From a checkpoint of a small masked image model.
Model: 10.2M parameters, 32-pixel images, encoder arch vit, encoder activation gelu, encoder moe top_k, encoder num experts 8, encoder patch size [4, 4], encoder layers 12, decoder width 128, decoder layers 2.
Training: 33500 steps, batches of 256.
Data: 145000 training examples, 59.1 epochs.
Rows from block 3 of the encoder of a small masked image model, named by matrix and row number. Rows with one number within an expert belong to one neuron, the router's apart. Each number is 128 + 24 x the weight over its row's rms, rounded and kept within 0 to 255. All counts start at 0. Numbers have three digits each. After the name is the row's rms in percent of the matrix's.
Before each expert's rows are labels from the 100 images, of 14848, where the router gives the expert most weight on average: "responds to" is what is common among them; "colour at peak" is the nearest of a few named colours to the mean colour under the peak. Only what is clearly more common there than usual is listed. The data: rendered roads seen from a driver's seat, with toy cars, trees and houses. In brackets: how many of the 100, against the usual share in percent.
# router: router (encoder.blocks.3.mlp.router.weight, 8x320), inputs 0-106
# up: expert up (encoder.blocks.3.mlp.up, 8x80x320), inputs 0-106
# down: expert down (encoder.blocks.3.mlp.down, 8x320x80, transposed), outputs 0-106

# expert 0
responds to: truck (91 vs 54.9); line: no line (52 vs 24.8)
colour at peak: black (75 vs 10.9)
router.0 075:126122103094109133134139096136119090124118159124140123140174131066122110104135147161117133100097137104114106126122097123129128146119149092080144074107138158150098180099150115126166134123090093102118103117105127131136097107094119109148135110132130105161125134124104096096153139145132116094153169143151134115102146075125159
up.3 119:089129128130128127129127129128131128128125128128129126129093128135111119124130126128162128128129127129128129123072129128130131185128075133130128129130076128128129125126128130127125122127127134085127134127130084128125128129128129129126129126125131127114129128130128129131127123128134126129148127128127131128127130128134129
down.3 095:129131139107128059129132109147129128129132130134126130128127132130127124128131127128007126122130133128130127131134122127130119129112135127127131125110128128127132140126133124127124127128166128100134133155127129128140128057114129130129128129129134128128132128124124131128129164128126127112129132127127128129151132125126134
up.4 076:104129128135152127127126130229131142127132099127128126128127130129130255129129131124124130127123128127130127129127127128126129183128128129129132126130130137126121128128127132122126115130133125124125127090129147125122134130125129129125129131125135129125124130132127126129126109130130129131128082124123128129132125130128125
down.4 132:129117130130128128199129129123131131119124134130121125114116128128124100128127127130127128131126128133161127128129113131129134130151127134106129102127138128126128111117158111127126134129142128132143084128123149126128126108128128162128128129124140120127129126129135128127126126136123128021125169126131125120128139121128125
up.5 084:125111128127128134131129231130131150129129129133128125098084127127133127128132129130127128128126126131142129137104128129128127129143132214128135108129125129128126129126128128127126133126128129128129124126123130129149128128128126135124128133128127122110127120130128127128128127130129127127159130130131127125125128127125128
down.5 112:104127063128000128124123128130127132127151128125141129129128124126128133114128130113127084132143124122127128133127127126129135131130124130127114127128129134126127124051127126120128129129128132083129094129133127136127128128127125130130129146128126098126129127126129128127126129111165134127136125131129128129131130129126126
up.6 053:128126127131129127136125148131124132147142126127128134125123119128135091130129128127121130131162128128122126124134121125121131121124167125132132129133133127124111126127131127125129127128128125129129127118125130124135101128133129128125129139117128105130129137130127128128120120130126127151109125128131123133121128128125124
down.6 088:130126196130245125129130127255127128078091226166127129127122130133129126130128125119127123134138130120129123125132120126116122147123133133118129128124130136127128082127117126159111172196138124131126127128126131128134139130131173141120123132124130127127131121127133115128127127128116125149128131132133125130129128114114129
up.7 007:133152137146087135151118140093106146097143140138101125107105124144122095144124136112141119138131118129140148139120107089129130093133107135128127144130155049150102122111137099146140146101170125138130157112130126089139115136143122136109138137130144127110089123159128123138117090140142137143112121228131135117114145143132106
down.7 041:145096126137152125110126118117143094130124133119121129134096131123087129121136116127132122127130131128129117133174122096128127127117134140133128119123151128114111108124106113147100190132129125114115129134129121128131143118127128136030132170122127119116128099115131126127124131131124139130126126134138127128127111120114131
up.8 007:127152135146088134150119138091107143098146139138099121109113122147123097146125139115140122131131117127141145144121107089133130092134108133129128143133151054155097124114141101161139153103167127137130148110128128088143118135143122149102135136128144127110096119160128124138110089143136132139129121224130134114117161145131105
down.8 040:159097126136150125109125119115150091131124140119121129132097130123086128123135114127132121129130131128130118133173122086130128127115134141131130120121146130113110108124103113137088211131128124115111129134129119128130145119128128136046132174121127113115128099117131126125124130130122143130125126134139127127128108123117131
up.9 139:128125127126144078128126118157128132129129128127128128010122129108132131148128129108134129119126126156122128129132128124127128166127128126127129128128128126129149128127125126139108130130127125130128149124127128130128119127129129129124129127127128113146128129129128127127126133130129127128128127118128119127129097124133128
down.9 127:128125131129128126128126128132125129129127128138123128130115126131124117134140127130132120126114128128127130126128123125131128130129140128129127130129121129125131127128130127133106127128125130129128128128126128144129127130126129129131125144130131126127128126129138130177127116129124137127133133113127123127165146128128128
up.10 046:133111129127134129156128130131132122132126131134122129126130129129148132128130108129118126126122123194129132130130123121127129129130179122124128127127128133129123129126134255128088155128127230129124084129127133124137134128128092126125118126079129121128110132127128126125122130131073153118125130126131129125128136130127131
down.10 080:125129127127125133132127130129135114126132131172124125128128131124093128112127125120131128118123122129140131134136135114157129125125128127127126125133132128129133127045124150127130129128130127139135133123116206128125142112129131132070138134124134000120124132128126126124116128121129120117234128107139128133129137131131128
up.11 067:129128107144131123127000180124131132127128129128127127128127124121149109125152128131128127128128098127123125132129126139129236128127135130128126127188134121127130129125141123130128130128131125124128130126131130117130128130130129130136133135129124128129130127123129130125131127136127127255131128136080126133126146128127127
down.11 123:128128136127225128128187129126128087130131130128129090128123139127128128128124126127128128132130134120129130147131128124122043133124134127128126137126099129128129129124123130129131128129131126123128126139128126129127129127129118127127103130146130128128124112117127123128126129129119126129128138160129128127130120080131132
up.12 007:131156135144091133149119139087103144097145140138102123107110125147123095141124136112140119133131117131142147138120107090130128102133110132130127145132162048156103121111139101147141147101169126144129153110130125086142116135144119140106136136130144130109093122157129125141114089143142133141121119219128134116116152141133101
down.12 040:157102127137155125109126119115149098131124132119121129133098130121086128118137114128132122128130131128130118133168122099127128126115133140132129120121150128112109109124110113141089182130127125117112129134128124128131145117128128135040132175123127121115128100114131126128123130129122141130125126135137127127128109121117131
up.13 115:128128130132128128130128130254127127123128127129128121128085124127127128130131131127045123209126129128138128128131128113128130127127127114128132126128119130127127128130126127128094129129125064127127098111128129133140128126126128128128127128128128128129129128129128127130125044128127126106138128127184127125129126130051191
down.13 090:127126126128128136126132129065124128129119130125120096127125128132135138129120007128113162124126129129125128130106241204126125130130129255120137128126132066127117127128155091128139150129203182130127124127143132111179128126127120127129123120126125127130129128154129135126152130123133133142131127121130131128128119129130113

# expert 3
responds to: bends right (65 vs 33.1)
colour at peak: green (31 vs 2.9)
router.3 096:097112176118119126135127150106151108125113103135071109195138157155127129127134092154152163134131102113098111121095148173162154140151101211092138110129154132100110148150123126134129100142147094148149156128174137144124128106116108130144103111117134132115148128102105130130128103127104124108127151121121120127128142121123045
up.3 076:127122129131117128128110127127130129128125129129049128127126129133129114135126128127131125129129127121126138128121127128127130129130129128129128132126126121129128127129131128118128133125128129127127127127128129127127124187130130127131132133126129127111126128128125128131127005129126127107125128132127128129129146131120128
down.3 091:127132128125129129130128129125129129157125142147125124130125125145120129130128122132122125129132122132126130127130128134135127127136127135126128128129127127129130125126128127127128129126138129124223130116129039130127128133129127110129128125129126111128127126128129129128134140128122106133128124123127085121128039183127129
up.4 092:129131131128128132129128128147131124128132129175168034073127128125127128125127128130127165120129145178130128131122127091129127156122128129129130127131129140127128132149125128152227127129133125128125129131130141131125126126127128126127128029159127127138127189131128125123186205099131179125126189130128129129131127127145128
down.4 098:130126116125128128129126127126132128125128129129127212126142132191128127128130181073132129120118129123140110133137127125182130129119136120112127127129130132132132125118125164056131124129129129116129129180128125128089130124129171131126131125124128129132125133122128129131132106131130128128130128127128129080129129126127158
up.5 127:131127130128128130130124128129136150128184130130126128124126128129118128129129255128130126127129136129128130118138130120128130129128122068129129129129128128128127128129129116173127130127130127131124130000128127131127127126128130125129128122127131124134129131130125128126128147126127127131172128124143129130125123128178242
down.5 103:126132127127125135128138125129132123128122124124142106114129129128144129126126127092108107128127124121122129133128136116131129129127127128120182128123130119124125119124131228144128129128126129127128130126143147120128126127127128131125116130130122122130128088129165135123128108126127138129131127129125138131128158255128131
up.6 128:127129130127129130128126128186128127129131128131128078128129128129128128130131133130128129126125129132133128127127115128129129128128125130129128128134127130126127129128145151186131127128130123128130109127129086139138128128128096126126129127128128147128128131136131127127127118128128127128160118127109129010126126126104128
down.6 082:126124126132129143112128130104131132143127114128128128130130129128142128128125126127125129126130126128110122129103220131127128130126131126130190130126129125130131128121128087127129128126136138124127127105128156130131142132134128131131132127156132130129127133130126129128126127132134124130128146128125133183126134128129128
up.7 094:125133127118152125127129132127035128255161126128163123129136128069128127130128132127129133139129119138128129133125145131128128128127134131130128144130113128128081126126128128129125109128126183129110129092114057128130129255128153135122128128128128129128127118119130129128130128128131128130129127124128128124114132122129128
down.7 123:126129154128129128122130162188143132120128129135129128124115126128127127120131130159133172117127128128096128130127127127107130126133126127119120127130121152123145129128126130126128128127130000099134130128126132150129125127114131126131128125097129150127126161127128128126090087147152128128128128137125149130134131113126129
up.8 131:125127128128128127134127000129127128129127126154127129132123126133130127255127131023132127130128129137134128128129126124000129130129129128133129129128125131076130127124024128126123130129127129128128127128125128050128013133130127127128128136126093129123130125129130128128122128130124126130128129138140131104128129129127128
down.8 097:127139129128122129128128130129133127126128130103130129127127130129138134129125126124008158130127091122128128080087130129173127121128130143066127126187136135127125201128127119128134126129130116130128155131127124160152127125128128133133129122125122131148123127107126130128128127127129134127123121121145130139130134131125124
up.9 123:126132128130129128129129128123128128127129135097128129125124128128127128129128126127127125127175128130127128128108130128000126143128129129129130128124140125144127127128129100130156129124129125130131142127135113128121128130129205128127132127128129126127128194128132127128129125129129127138128126129128165232128140128228129
down.9 107:128123129128118167129128128130130122218127127129126125129127131130146134152129085128130133114124125126228129127129128128142131125125128125128129128128062130126130098106118139124104133128124255123128109077129133137151129130129128131158133126129129126126128123130130128132127109134123130125163129130128123123127114131098134
up.10 086:129158126127128129131128122129130149128129124129128127127128128110100131128125136128128127127126141164128127170125126129127124169128130128128130129128127127128127127125128128128130131124129129133127125129122126128129121135131137083126126128129127126127120128128129129126255169131128129126126131127126143130128132126130130
down.10 145:128126129125131125127130127130125126129128134128129114129132119132144126138131130000128133128129129094127129127127130142129127128127127133125129129128127132128098130130127127116128127128128120128129125129126118180124127127126128126127126129128127128130129128129128125124125130128128130136138131133127139127128128036125130
up.11 007:153077177205141113128130124150109129135107111148116108137021131092113125099119125140149110132133141210140127134147124122127119110128126122132111116123067132115092166169066137114141159113046141012148124142108132119125097117114161090032113166117136143105130134106124092129124131135119123130122166149105123137145167105146149
down.11 041:127123136131145137122129193126115121164123161124125138130129128255131135140129138117131129134105117081127138123034127138065133146132135166116132128137128137116121113129126139131117127143129118130130144181132130126118128124127130129125133110073097118151136123133127113127126154120131123129105129140129117135122139067109095
up.12 073:128139127126128127128000126128125127129128131128129121126028130128130124129127129120130128127127127124124129129130146128128125134128128128129128131143129125157128093127126127123140129126127128129127128127125127220128127129128130126134126127128129126127162172129131128128129127128128130134129129124129128128130126135128130
down.12 105:127127132125125120129138127130128121127130171131126115128128127130132127128126128127128170122120128126130127128127126128126064120142134128128132130138127116129129136125128130131135132129124129128127117128126068147128129125128128128129126128124129126129127121124131129129128128119000000125134125132128129126083127131127125
up.13 117:128127128129128128126128141112127139129126129129130128126114127124126141128128127083128130130129116127128156127114128128128128129107130128128129128129129124128128128128110130128128094129125130127127128127129128127127130128129129140127131128129077130127128130127127132128128128125132128128129127127129129127122128127129127
down.13 120:095124126131128123255132187132122129129126139127131145129127124131134128131124137120129126135119127128131133090139128129128128151137128127127124116121131121132113128124130128130126128190129133130131127185126123133098128126129125127140129124109136129129131128125122139130130104131126130127132128118141118130167123126129126

# expert 5
responds to: dusk (100 vs 29.9)
colour at peak: grey (52 vs 24.9)
router.5 067:142127138092107188162148084140146141143132149127129143118131141155150151133207126140125123152122148130140158127123127092121134120131129153176128141147132108158124119173112143136127149143146167113146135150141148119116074137073148144152123127109151131051135138142135103181121113118118154170119118142110144119130124162128128
up.3 014:126139128124129130130129069006150124135089131123130143097126114127152150098139109126124128005126149123125129126125125132086122136143132130143126186130145132132147137120131149078134125141139129118109120134121131139129092123121108136095121167143123137154135109123126119131136138128123154121127134116125149126121100126126132
down.3 031:127105128127142176127158129109137084149129133127138116104132128124133129138126122135126129250129128130071132120134118145130129111126122144152123168127119093137123096124138132155174108180109106130145137133126124123118128160152143132121127086119119131138114134122129147139135131138126118255105127101132149126128127119133115
up.4 108:098128128128128126127131128127128129128131128129128128128204126127130159128128127127128128126124128128063138127028124136123127127169128127100128127128110097128128128129129128128128125128128193128129128127128128127135128127128128128190127128128055127128129127073128128128160136097130124128142127128101127125129127129129127
down.4 123:118134126128129152132127125127127128126127120127128127121129127134112128171126134127123140127129133073157133127159130127126125126255130129129127140129128134131119129130124194129167128128127125129126133192129127130127128140128131129124130128128209128117130138250064113130090128044134128181126131128130119051126126155124126
up.5 082:122128128126136128127138070120129129130126131125127131125129128127129129125130128170126133126126130132136126131130127121126113127128132126129128132123130129130131129017140129131127115137129128132128123126129129129123125139123119133121127133129129132130133125128140128132128130131196129130129130137135128125134125126131150
down.5 086:130124127135129129127127131130129177129128128128129124123128125127129127128125129042128129181128127128128128124126126128127130129128129130138130128128128131127127095125127128132128127131127129130128126128131125127140127150138131131128126128126127129130124125128128132129131131129127128129129128127127125127130129127127128
up.6 011:129130131122136129123128110017152121145101142118126142090125110128157150065146110133123125086118221121136129134128122134094117136140144132158126255132132127137137146126138169070133116153211127114111110123112131135123104144117095140067119188151131136127146111122124117133201140130128135126125125124136159115133107126140135
down.6 024:128130128123152163121155130100136067155120138122164126115130125128129144142121118141129127178129128136063129127140129130132129116125112140152118152135122078144127096120142128157245100141115120125136139136126136126117118148147149133123141101103088135136108141122128137132136136129137128255125128106137138120127126134136107
up.7 011:127132132122130140123123109056145112139102140118128146091116110126154161087196110191119125095117212115136133132127125141093123139139141134153131255139158130135130142122136164052136127151148128119106110130113135137124093125121102132082121179134131135114140107121125115129179139128136164126131127123131152116127099125131135
down.7 026:128130130123142172128152131098140096150122141125156115109132124128133135134121115133131124193130128133044130126139128131128128122125120148152120139125117084148128083117136124176254087147116125133142141135124137127118121151147142138123132106117074133140109137119130145132133127135133128255117127111134140123132129123131112
up.8 014:125138129126130122122130088000144131138113130125130138108162113130153147088139114136126128108123134123128125136128131127085123132142129125152119255135136127132159138128135157115127120137155126119113102136114127140128112163124092132106122159142115137120136104122123122129150135131129142127127126126131131127123111125130132
down.8 029:128133128127166175116163129108131071131119137127142115117129120128133133148127119133129120201130128133087131121137126130156129115125119145148121141131122093137129128124135140142217104142109100125137136132124125120115122141149146135125131092102118129142116131117127130140137145132127123246108126116132154126131128123133118
up.9 148:215128128128128125128128129128128128129129129128128128126125130129128128128128129129128128097131129128112130132128128126127127109128128130128120128128129118129129128130128129128128128128183129126126127108129129127128128131120128128128127128128129127139127128130128128129128128128129129128130014128130189134129129149129000
down.9 109:130133000128128128128115129126124129100132137131134137128128128134128120126127124128131126148132091011128124121144127129139167147119143128094128124132129103130126130127197131150128127132128130116131129168126128129127129110122156092129126128128133127105173121121128123120127127128098131133129119147129128104031141125125167
up.10 132:130128128128242128129128127129130128129122128135129128128124132129124128128128129128128128127128128128128128128128127078127127128129127127129128127153124128128156128128128129127128127128114128127125127129128127131129127135127126142127127128127127127128127128128129128128128128137129128128130133121156127128137125127128129
down.10 121:055135038126129132125128130130129131126122128127130129132127120149130130210101125118134125127132123130131125123162127130128126133125142130125128125119145126128141127125128122120126118135126131131126126127123130125125129127255118136131128128128130130127134126128127127087150123203124145124127128128097128126128128120000161
up.11 127:128125127127126132124128125129126128129130129129126129128129127130129125127128129042114128129126129128128129127128128131138128127128138131133170082129127128129128152255117132127129128130128126129130126127128127129129128127135130128123129128128128118128130131129128129129128129129130130129132128128131128122133128128130127
down.11 158:127127128125128127128128127131127125125128128128128129130127130130127131121128104157129128116128129128128127129128129128130128129128126127122127128124129129127129129128129126126128128128142127125127129128128130127117133125123128123128128129142128127128128128128128126127127128127129131128127123130128130128126127129128157
up.12 011:128141130125129127124123083045143123139096134119128141104127103127156157084147112130121129037125142116124129139125129131091125131145140129157120255147147126133146141122134168067131121136149127111108114134115131137129102127124098132113123183135121139114140099123123121130164139128135145127126127120122136125121104126126131
down.12 027:127130129125155179119159129106134058135122137126150111110132121128134132135125118133127125207129128133065134123138126131132128115126121140151120144129120085141129090121133131159226103192109102127140145131125128127118123152154142136121136101117094129145109136121129143140134135135129125252119128093132140125129129127131116
up.13 013:123129129121134135123127108046147112141098141121126147088126113126155164118146092126124126101116238113154133129126120139081120141137140131146145214127144130135125141124129162065135121176133131125104123131116126131120071136116061139109121185147128132130142116121127114132175144128118164120137130124137195117136093129135135
down.13 026:125123129123136179128141128104138075151129139116165121095126128125129143134115120148124128193123141138053127132137132128112130115124079144147120163131117089154121102119155122175224100134120125145136140135126154137112132157159147127121143100123099133133094154124130129131129127135142120255127125129139140125122126131139089

# expert 7
responds to: snowy verge (70 vs 33.9)
colour at peak: white (32 vs 6.1)
router.7 105:104132124132170098163110174155146191094114087104111126098120128122124161128088111103093123122149118144140166133115117138132133122134126109118109079128120130098134156123144134130113122133090142131149142122119170139136172090132161123114114164132132138160131122126119159141125118115113123128095092115135118129163153122142119
up.3 104:125126130141145130134126129131128128127132128126124127126142105125127145134128120127124131134129127126127176127093128128126130128127123130128128127129144130126127125124130102131119125125129133127128129129128130124129129130127127128129128083126124139000130128127121127127180125129127128098128128123125108127096130163127129
down.3 100:131133128124122129137129128106128132141129118141133129127142130132134128124129130127125118129143125128122127095236150130123127126145127133128130125126114127128129132128127131130126126128133126143130125161128127133180123128132126130127126187112123128164127132126128125127125131131127125082129129172125127133131126126139114
up.4 078:128133126128123000129129130129134135121121147125128130106128130126130129141127129109126120130064066130125178135126117129177127134109124131124131127123131128129115089124126126124127130127132129130123132130130128135125128126127132128129125129137125249129117128127124130128232130124125129121125127134126069128130127125130130
down.4 085:131127132127126238124129128126128124163128116130129113130110135129125127090066101128129132127128132124127128123128127127128109128128130128129130127127127135129131129128114130131125133120128133128127129071130125126128126128126127131128125132124132126127128128135128125129069129135128128129130140130127189134120124125131125
up.5 013:109137132154122128121133127128134000129205130151129132133120091126128124121121153108198127148094132100142126144120126122156125136099199136126137133131127131119120107113149123123145127139137107125128137122114121140145125132135124145117132122178129115125126125056099114129130130128145138113140148111136095124125116112127139
down.5 035:108100121124152124182108200155128135002127120128128122114118128139147127144130124122147129096135135111133135111107137134129156124131124132133120122140135102137128173128111126133156137121125196119126126118140140126115158076113163133126144120131125128147134124110127124128136117131123122125078129144129206128128129129128128
up.6 100:131125131130128129149134128087131128127131130208109127126128125123152113119127123119132128136092130047128185127125128095124128128150128163126140255127127127060130135128118128127122127095127126125131132135121129132134129127127122130127127131120076128128130127122126130128129127150130131127087144126145180128129130124143127
down.6 092:118129127131094128131124203130124134127164130126129135130129130126105151184152145129133111118136139137126127131133128130204130125128129121131128126136127124169129121127229111128129129129207255127127035119158127129129126127133133129127130066153129082140128130128124130122131127126134129083149129129129117126130129125095161
up.7 087:135116130127000130127127125127134087133132128144130123127197129157130128132128127129128129127118126121129130128128213128125130127125127127130127129134111126116127134134126132127129122126127128127125126132128128128129121130129126128128132126124120129126125132132128132128130127115128131125130128126157128135129117130127127
down.7 090:127122128126158130182127143130127129127064129130117128129134117100128131131138122126130127137158132111129130124131119123119133133127128130122125131119143124091127117132128130103128121124121150136133124127126137125120128146126105123131128191131130128133128127123131130127168122123128123128131127135129128128129135128131129
up.8 066:126142126141128106129128128000122127128129128126131128217128127130134129129125133125125126117126125187128125126133132128128130129126126130128128127127132147130125117122119129173123130129124123128128133128127128122127128128130129130130128205112102104125128140129128125128129124130126128129130123125125176105128124125129129
down.8 094:129126145125131198128125130137129126125129167131129129127123125127179135128123129127122123136128126129131129134126108128126129130132133121130123130131119121131128123126129140124131181136130127131128110130123130142125127063130127129125126126215127129198130126122117131126129130126127147119125013118131122127172126132128130
up.9 084:127126146116137127128133000128135123128126128126128128128131125135130149148129135127130127130128168136127127127127136129143128126116103126128126127126124126121123130129128123126128122128222128125140126116157129130130008127126128121132128129130155123129132131127118128128128131116121126126130124127141125128132128134122130
down.9 099:121113129071142109129125126128152130130150124124122129000127126109044138128130131132130128096131123130088124130129127123129129125128140096125127129122128127130186130126133123130173132132130131125129125128129154123129129111125152130180130129131125120181132135127129123129127138128134132123108093114129128128126131130124130
up.10 079:130128133128133126138000135178125126128129129119123130127127131126140124125142128130113131128128130128129149137129130125132128122128113126128127129130125126126117131129123127130102124127125130122126124124137128138128128126125128128128127125118120130129127126136128124128127122128127130126122121120130127114128128130130128
down.10 086:128207128128113132073167000121128166132128127121134127129127126127131128126122129131128126127127129129122110130132124124128126128126129129131130126128129128137129126129130129127122128132127128127135064128124125128139127128128114130103129130128124129128128130132129130149127127130129129131128132123126128131129129127129129
up.11 133:128104129129206113128127128131129131128128128130128128128126129128128141202128130106128130128129127145128130129127128127126128129129126079129128129127130131127127127129082126126127111000126157127126127128128129089255126130128129127128102129130065129001124132129127128241128126128126125128124128130127123126127128131128127
down.11 097:139145131132103140106130130128125122133135124127127128129126127128131128123129128130126128128108135128082099129129129154131123138126129250127128128128130123128144127131130145156128131155125070134129136129133069128090127144128119128116132134122131128130129127158128129125244121128137116133126128122129127128117129124127128
up.12 095:128125129129125129128125128130126101128096128026128115128130223123127193124128093133080146117128128127130127128126129128152132128130123131126128127129180128130130129128131153129126124128131130128130128255128127120117128127127126127124128127128127126129128127125127128127133094126128128093097122114110128129127128126129119
down.12 073:108125129128127129138127128135111136108127129118125137124132097124077093126129131121129130145221130120143135128134147131128129127127146174133126126127128127255116124136126129130130084129126124126130130102137129129176130119129156124132126150103161129133132126132054135235114125119119121126137128146108139127145141225112125
up.13 112:128126129129128128129128129137129128126115129124130129127127111090128128130131126127130130130128130129138128126127123127167130129127128128126128126130128129130128129128125126130115129127118129127127125129130129127128126128128129178144127125127128128127128127127126133128127130127127129128126131103239090124126128088128130
down.13 087:126145125125091149126140126125125116125088129128127128130129130128130129140127128125129132128108126215167121127137191137118120131122133126124129123129150068127128153118127121134133126123000129125124125121130130123128127106133190132130169128123136132128128125102130127175128133154137139109121132116125135129129089127116129

# expert 4
responds to: line: no line (100 vs 24.8)
colour at peak: brown (66 vs 34)
router.4 119:155139050155123111113096139150122119133128096112134125133090097139104132141097106134104071118102112124113131130161118089095114132130162077154113177147124137104144051114110142131128133098135129111096095120126118111137111169182120123093134116129101142144127123130118137074117114120137129069115146124114122148108130134096161
up.3 008:130124123135108127166129170117143128121131125108128146125023114119134161120139132131117124115179110190128143164117144163139136129145135140120146125141183139147154128110124087121118131136116093134119169164148119126119116161128218129114128084123096125128126230118091118127158141071098119128157150114106136089129132102108136
down.3 032:145126133131170125142126124146087117134125133153132128128128127120125121132152141116128146119124125122129129154128100102133132127125123124126103134119141130146125138139149124255119139121120120130128135131124127149130129129171092112136154123143133133125152126140135044116172111154145126132155132132133109207130129145139159
up.4 148:129129128128127129128129129128126127128128128128128136126129128125127127151128128134082128128128128128128128129127129125050127128124127129129073128128235128128128129128129026171130128128127029126128129127128128129128128129128129128129128077128128130126128169128129128128128128136128128128088128127130130129125128128131128
down.4 124:124122129124132128130127128124137126021130126109128126127123128163084128115131193130183127208129139126127128123199123192201129130123125125125128123124123131127131129103126133127127099127101127129130227128127127120121126128126128138130123127128133129127128132127127125128131135042126063131235128129127129124129128039189129
up.5 008:133127121135108125167126177118151131124145126105128156133107112126135159121141131128106128110172110174126138166118143182146136129135138138121149125149187134138134129109128098114117138137106100135123157155158122127125114158128221127116128079120083124118127249134095118124156145076090120126151152108113132092124133102096137
down.5 026:145128132131164127143127125149084111135123134157134128130129125121123119133160147119128144109123124118130130161128115091134130128127116128128094140114151132149132136136147121236116141119121120128127139128123128152129134134176087109139151116147134135129143123136135033103182112156147128130166134133133097227131130130142172
up.6 009:132125122134108125164126160118152131122140125095128158129117112122135158124139132128102128113155117156128139162121135193154135129135128137118149123146173147137136132111128114108119125138114104139123147145159119129127119148128212127200127104122095126118127231128104121126148145067093123128151148115124130091124132103099135
down.6 026:148127134131170129141127124148108107135122135148133127130129131122124120132160144129122142114125126111122130161129120086136129125124116129129105145111145132153128138134145120229108148122124122126127141125120130143130136131179067108139151117145134140130144124133134037110183121155149128130169135131135091232130131134138169
up.7 190:128128128128122128128128135128127128128127128127128129128128128127114126112128128128230129128175135126230128128121128132128128127129129129131000128128123127129129117174128128130129126130128127127128150129129126127129129128128127129129128127118128110129129128054128128128127128039114128130128119130131128093128128127130128
down.7 170:112129125131128129128129128129125129115074127132115130127018128128090238127127080130141210124134126128126129130125131216125130128127140124141255118133113129124130088079121131129127127126126125130127130029131122128133129131131131129129129129153158128067128149164127130129125121130127132129131127056125117134125043126131118
up.8 009:131123123133112126164126167120145131120145128111128155126092114127132150123137131127106127116161124153126143138120131213145130132146127141120136125141168158140133127115123114110121124134101095133123149136155119126127112148128198128149128106126105124120127218127100119128142140077083121128143146110124130103128135109106132
down.8 026:134127134132169132144127124145076099137124135149134123129129141118125122131163142130121144110128126110121130159127109108133130126121127131128106142115142133155122134131144120236111164127126122127127136125119125137130134133183047112141151123142137145125146124144136031119168118165152131129162136139138089210128131136137161
up.9 138:083129255128135128126128125128127125128129066127128128127127128128128129131128129128132125129128132129158128128128126196127129129129128129128139111127128127136130126134131129126128125128128128126127133129127129126128126041128128128125127129124133128111127129124127127132127127129128127127129129126128129127248120129148128
down.9 143:127128188127164128128128128060126128128129128129130128128127070128128128127121131128127128128128127130126128129129110127126127129128129127129127130129125130128128126128129128128128128126127128128127127128130127127129128127160128127127127128128127127129126127127128128128127128129132127124128128127128128156195128128128128
up.10 064:128128128128128128130128128128129128128129128128126127130128128128128128128128129128128128128128128142129128130127128128128128128128128128128126128127123127128128128132128128126128127127119128128126128128128129124128128129128129128127128131128136127128126127128152128128128128128127128128128128128129128127128129110128128
down.10 101:128132125129124130127130129129127129129128141130128129127132129124129127135181126126126129128126125127128000128128129129131128127130134128135128124128127129129128129129129128124120132129130133111133127129124129131127127135128084130131124135128127128131132126136098127126128127128129128132130131129130129131127127142134130
up.11 009:131123122134110127167126169119145131123143126101128156124113114123134155122138132128093128116162121153128142153118130184143133129145136139118145125145173148140135129114126111113120123137113097134121155147153119127127115151128200128139127102126098124119127227127096118128151142069087121126149149114123132098126134106098134
down.11 026:140127133132175131143127124147101103136123136148132125130129135118125121133163144127125143113124124119124130164128115097136130126122124130128103143113147132151122137135145119244113156125123122128127139125121124141130134131178064110139149119144136142128146124131136029113171120159148132128164136135137095224129130139139167
up.12 166:047128128128128129127128127128127127128129128129128125129128128127128127150128128129187128128128130128180128127128127213130127128128135128128128128127082128129129072127127104128130128128174000128128255128125127128137128128128119128125128128128128128128128128128127127128129129124130128129130128128087129129128128118150067
down.12 221:129132129129129127131127130126127132128083128128128123127134129133127169126126127127122125129128129127124128073058127128124130128128132135128128128128125142126127128126128162130127127130122056129129138130128052125128127130132145116130127137127127128110130131132128138131129128128128128171221128000127128126078129130127123
up.13 015:127129124135125125140125139121138130122136126114128139129113119119138159129135130126061128124153117141131128156124147149134134132123129128121133127136130142131137127115126111115119125134123110127123141124142127136133127136128255123122126100139104124119127137128126124127139135108117119132145127127125128117118129116108130
down.13 026:140128127128168122143134128132136111129115134137141126132128128103103115115135140121136148123129120127112128144138123090137129126125102117118035136128142135150126133140140125251128151116115119133135142121124126139126134134183079117130127122145126138146152127157134047113141124149142125130149152135128125219129131176128163